{"n_mels": 64, "hop_length": 320, "input": "log_mel", "spec_augment": true, "tokenizer": "word", "encoder_norm": "batchnorm", "encoder_patch_size": 4, "decoder_head_dim": 64, "decoder_prefix_bidirectional": true, "decoder_tie_embeddings": true, "init": "xavier_uniform", "lr": 0.0012, "eps": 1e-08, "epochs": 46.9}
Rows from block 2 of the audio encoder of a small audio captioner, named by matrix and row number. Each number is 200 + 30 x the weight over its row's rms, rounded and kept within 0 to 999. All counts start at 0.
After each channel's rows are labels from the 100 clips, of 14976, where the channel reaches its highest value: "responds to" is what is common among them. Only what is clearly more common there than usual is listed. The data: synthesised imitations of 52 everyday sounds, one a clip. In brackets: how many of the 100.
# pw: pointwise conv (encoder.blocks.2.pw.weight, 320x320x1x1), inputs 214-319

pw.66,242,241,171,205,146,199,173,185,176,193,217,234,221,197,217,209,205,174,191,250,237,234,191,243,158,178,199,198,212,184,189,187,128,198,206,201,140,168,240,210,154,171,215,201,235,185,188,194,229,201,190,171,204,237,212,186,210,210,215,185,202,230,181,180,158,261,210,217,198,188,201,210,251,171,182,211,222,236,194,179,172,200,220,176,232,253,147,125,145,139,200,197,202,193,172,216,198,203,183,169,190,202,236,218,192,266
responds to: clipping (31); text has "clipped" (31)

pw.268,221,198,169,147,251,201,194,134,193,178,223,179,166,209,229,161,200,240,147,215,177,198,180,200,223,173,206,192,191,193,217,213,177,134,139,196,211,217,188,235,116,137,218,202,156,137,205,181,203,154,212,214,218,248,212,198,213,227,198,237,194,192,220,208,208,185,177,139,212,162,182,214,195,203,182,184,184,132,174,191,189,231,214,165,215,215,172,190,224,207,186,195,199,194,138,188,186,206,234,206,185,190,227,207,138,184
responds to: clipping (27); text has "clipped" (27)

pw.27,257,172,238,191,199,246,196,216,218,239,224,205,181,217,237,230,206,209,216,281,204,177,191,190,207,219,206,198,219,191,234,176,276,205,197,186,131,315,186,231,142,225,142,193,207,210,205,192,222,197,192,246,202,187,212,217,215,231,201,191,217,194,182,202,233,236,202,187,178,258,216,197,232,178,231,258,234,190,203,180,220,171,236,215,190,266,208,266,171,180,169,222,179,194,211,208,215,215,230,219,235,167,202,181,201,189
responds to: signals (53); siren (33)

pw.317,199,205,167,164,188,212,252,203,190,208,177,170,195,169,170,190,205,226,227,196,165,185,183,203,217,117,193,205,228,209,204,140,252,245,194,204,229,227,214,215,200,201,178,193,197,208,168,186,218,206,209,173,176,166,170,217,206,212,173,196,211,128,218,222,229,253,189,116,195,192,191,226,207,204,191,159,171,198,231,193,216,173,232,169,227,200,135,176,195,182,198,199,173,217,202,201,166,259,192,199,165,197,139,141,159,179
responds to: signals (69); siren (58)

pw.95,214,151,204,205,205,203,171,168,187,291,186,174,205,175,172,244,245,150,135,160,236,237,208,176,140,193,227,211,198,198,207,193,279,218,228,167,238,193,84,141,217,221,154,197,206,228,194,216,184,188,180,201,251,196,230,190,214,167,223,227,168,188,180,163,204,234,172,223,211,248,220,163,203,200,161,215,210,200,167,198,195,225,219,168,164,258,161,175,192,257,188,169,201,188,218,246,210,191,122,209,211,216,181,198,204,211
responds to: clipping (45); text has "clipped" (45); signals (35)

pw.157,182,215,200,183,156,237,177,212,174,176,200,220,228,190,138,163,206,183,223,204,237,223,224,216,200,211,145,201,180,187,163,148,214,157,213,227,208,209,240,231,128,230,227,205,218,180,190,203,189,212,212,219,202,226,187,187,174,218,241,216,168,181,235,169,165,170,233,174,216,192,248,235,177,228,194,162,166,227,193,206,159,159,256,157,222,182,185,184,146,195,209,169,221,233,198,220,250,196,272,171,151,199,220,192,177,172
responds to: mains hum (30)

pw.262,187,182,227,192,165,193,162,171,214,201,188,166,185,227,171,204,165,217,207,187,205,202,265,227,215,207,228,235,221,223,205,168,217,218,171,164,207,131,200,175,183,217,252,202,176,189,176,176,180,211,178,162,230,196,246,211,182,215,170,181,240,230,155,167,207,156,211,186,173,183,252,208,176,208,184,191,219,198,215,206,285,130,189,227,151,229,167,161,209,170,178,184,199,189,191,248,224,167,156,205,253,214,229,157,231,219
responds to: mains hum (46)

pw.315,236,165,201,199,243,247,219,130,189,320,206,204,141,237,195,192,231,210,207,239,228,164,232,230,204,152,186,190,229,140,235,181,205,189,189,182,241,195,169,199,220,271,225,237,221,216,204,193,233,182,224,203,201,230,194,187,302,208,232,229,236,217,211,176,195,185,183,190,222,224,153,194,227,220,211,198,172,224,203,166,213,213,295,195,201,193,197,197,176,227,168,167,231,245,234,277,152,164,212,214,169,149,220,208,196,230
responds to: clipping (86); text has "clipped" (86)

pw.10,204,202,249,276,210,223,200,166,206,234,193,172,232,212,219,196,286,175,205,202,201,196,212,216,195,145,191,203,233,173,188,221,221,225,219,187,162,211,203,236,210,191,179,165,205,169,225,144,201,202,238,198,195,232,235,211,271,197,206,185,180,201,245,242,198,190,172,222,220,146,161,147,234,173,247,197,219,233,226,229,165,224,211,185,207,251,182,230,195,174,192,210,180,202,218,158,170,186,200,166,205,205,182,153,178,190
responds to: clipping (46); text has "clipped" (46)

pw.265,193,219,191,194,170,182,214,207,151,171,177,197,182,153,186,150,163,284,183,164,220,206,198,239,134,209,190,266,164,175,140,212,227,204,252,246,202,173,237,209,180,206,228,160,200,159,206,167,219,170,205,195,204,177,226,207,225,328,255,189,172,135,219,229,207,242,250,235,213,123,223,210,220,194,180,191,221,206,166,202,151,166,196,123,214,233,194,203,114,240,216,181,239,172,212,209,238,203,209,117,97,205,178,200,213,204
responds to: clipping (48); text has "clipped" (48)

pw.59,211,188,152,177,191,210,195,188,227,191,192,166,196,205,173,185,221,191,245,200,228,186,250,192,202,160,145,153,204,219,208,140,188,181,173,189,212,160,267,227,190,183,250,206,220,166,209,183,174,244,179,201,167,201,184,193,181,194,193,221,191,215,229,209,183,186,210,156,225,217,219,243,195,244,240,205,203,206,219,200,210,158,182,155,225,130,227,186,168,164,162,221,174,234,162,145,167,215,245,170,128,192,205,173,230,177
responds to: mains hum (80)